From a checkpoint of a small image classifier.
Training: normuon at rate 0.0094, 6200 steps, held-out accuracy 81%.
Rows from block 10 of a small image classifier, named by matrix and row number. Rows with one number belong to one neuron. Each number is 128 + 32 x the weight over its row's rms, rounded and kept within 0 to 255. All counts start at 0. Numbers have three digits each.
After each neuron's rows are labels from the 100 images, of 14976, where the neuron reaches its largest size: "place" is the part of the image that holds the peak. Only what is clearly more common there than usual is listed. The data: rendered rooms with furniture. In brackets: how many of the 100, against the usual share in percent.
# gate: MLP gate (model.blocks.10.mlp.gate.weight, 512x256), inputs 172-255
# fc1: MLP up (model.blocks.10.mlp.fc1.weight, 512x256), inputs 172-255
# fc2: MLP down (model.blocks.10.mlp.fc2.weight, 256x512, transposed), outputs 172-255

gate.332:120084147092189204102173087117100168126145149121203170089178049129098131138171113111170120117120113156150125161101119150117116098106120143155117120144119171149152126143136144131138103068072108103124088139083119105094107103117110173104185146109075094081
fc1.332:120159166123171089118067162117132121111157122163118057109167095143146118152142158158079088156175138114141119116104157201133167186157197084131100189135100107158111109152179087148147115115178089114137074045043126069093130156135072132146083108151142187139
fc2.332:188106173126114165098161140126097101163131134104119106101108115173151122145158108120181109109202143122147109167099126160111108177133120118182149172099093184110102079105090078080204068125086108127138152123089116093168165145116090147133077116139092172151
place: top right (35 vs 14.1)

gate.163:116123127168175141060102150109150070099132128172140146185140103145167136155155109125158143095204141077145121107124127112129139151120090111180123075129167185105141064174126166094124130089145145129145098171174095136153135134143179141132122181174099144172
fc1.163:149169111107121168115116134086047114138137196158108128134151129151120179119142053156161140141134167087148103082108187145168161086131090109151063103163137176133098111134149186133165112051075151116145132118147096095143156110141133123122107194157133132155
fc2.163:087145188132119110125135094127147149086120163111119118096125110099148135109137142121141132146106147062120111092122132152039148156147159033100195181134067133158141123127072127105089164119088130148174220107123095152122171120098095073113105111146123118111
place: middle left (29 vs 9.4)

gate.227:089120137180101132094097127129172096057147124101145099124132185080103119096178111094104100147136163168143157155144092143183120159087129150144117133117216162066172084167134136141141080075201148125038129125123090115070123112092115173182080108181086119131
fc1.227:123172147153145092141134091122112123130147072121102115119126126107057148121137149130161121129089117156077129118090171152113111159091143154091154127160153088154160152192161100106182133093158144099107168094161144152128091146120121135173162077108092115183
fc2.227:140154115174067165122082141139098168157182155076104121187125142111146113094112175068097133138155161064117162136065124139161068155076102148123136094154169100088119069091174142100071084163104087089148121140115128154105133129155184136106156168127144087128
place: top right (33 vs 14.1)

gate.491:121150135189212137153116108109115132175128182154134151106117181089147200039148123049154127086092147104126147106156143122114176104131129061118160073107149145124168106089114102114119121136128133148082167140134124136122111137123129172149140115138111113158
fc1.491:146144139073161131139137174143058106103169166127168152146071107099156088147100087121110119179075164087119096145086128061134120129202155146199141038159067155088134124081118125157106097119143123177089072089121168122100125124101117187105124112202093083126
fc2.491:126147135129107101091132141162060119184157102115149166073105123111065079146128047139085084169089156155123086061123126173109089131144107123146114183092185139177133204077118167067166092173091128126115086107063123140127107120110170132123137100100084115134
place: middle left (28 vs 9.4)

gate.60:143037096064125047111125129117167145134102128112101225145165087114171178203163176129093114129190117159104160153112116181093135124131083124111103158105147132134182124147158149096131075046135117116113155132075150130146135145111229151155143121120144116098
fc1.60:122139147109128089074131144143081140205124128120093175174109164174092166205128164138143095142149214153132128135126166150080104121136125132118139130075127144089107107132185153088136090137139117109153116126071149187140124113130173093105160190139100106137
fc2.60:154138156146180111120114137083092117114140136096115111149144128096138150064139127111168102091105047124124129096088107167125223155172168129151159091138114166173120088154157140198190104126154118144112113067138124153108120133179135137125109146138109123143
place: top right (39 vs 14.1)

gate.506:055140037108118169120180125143170167177161107097135079133165059144160090124125147087089129147113152135093127149139117125117109083142106108079109063154102119158123145150118112131112139106085084145090126141146174102078140132166151146089172138178093184135
fc1.506:165089161113135118131121171084057113111094142102116136098107165121135157120100131153135156130102098119140111126106111120123087125132218163139127145147092144157124129087156114133134125150126119141117092105130098203180098144115126106102082118113189067088
fc2.506:071178065145100126130168099142130127119130097126135130130137158104153077130174145155123118130171159182144142103126113085114123086104138069099150169093120107152141164108078080115097183083092098159145164091149201086156113103126103175056145130177031212156
place: middle left (36 vs 9.4)

gate.98:110170118150130119108094093138124063097128103141164136126099123095159152205075141142170116145053117097155169092113155111112092154166131094122140143102148129112134094073129132120151158119138116116136147172111131210179140106111134081113064092170178131175
fc1.98:146161122160140160067075092145096157126136133132141145155119142127134170118139124147104122123076159096115147144127228114063159190145105084162134112117170155119161125096154157149131115135114094149107097150128125152150115116121101114148145111155126175163
fc2.98:145216135097074153153201167053150114152178145089097082131164108129105104050116123096093148134127122099129110061114127168190087094115147154098101098099155098178102118139132096109096094128118144143099139085078096126157128129138075190137199130137089174096
place: middle left (29 vs 9.4)

gate.294:117111085113170132117116126191107157166053102119182139091055129135152182097122140138061167083125093188159112086063135061105121115149088143092121143125129163200121102157132152128081122120153105096200141085186122137085068110081110169124169136135136078088
fc1.294:129111142163128146127118062120125113126098135149166093100193148123110145111137141092143113166106170102106081151105114112144120080076088148120111111134153207170168157143131162140194129127106111155223122106153165077101127144073132151113127217124140084138
fc2.294:087142147104115107111157122097173115155150183080164104157119115133125138167173162161081105109118167100125105143125085112161151114181190151124167129147099120156105104105154088178161102193137066134083132087077067181104099077150153094123125147123158178202
place: top right (37 vs 14.1)

gate.10:161110127123064138086052172146109116153079140142159063098166083187224136075155134102086140107201085167131125118145108115188148121089128070159184122144151104150123196072118121118160078124118157177107172114132070142147149092135143110084149163140120099141
fc1.10:137129106069185133064082150117161082121091139105107127087154099168111157174120137139125141122214100165146106122130124082108115108135210073149132064148106125177151120127163128093176138164154155125106134095173072049108089106122127128156158151132131109148
fc2.10:132192186126176122150118114139171139152161109113077140122088193110137074112133058200165066157085164083145072171128132101142130120045139165117065121169081160097118093161135178153147179205135093132189081163140067121139131141133125168145139141167111133122
place: top right (32 vs 14.1)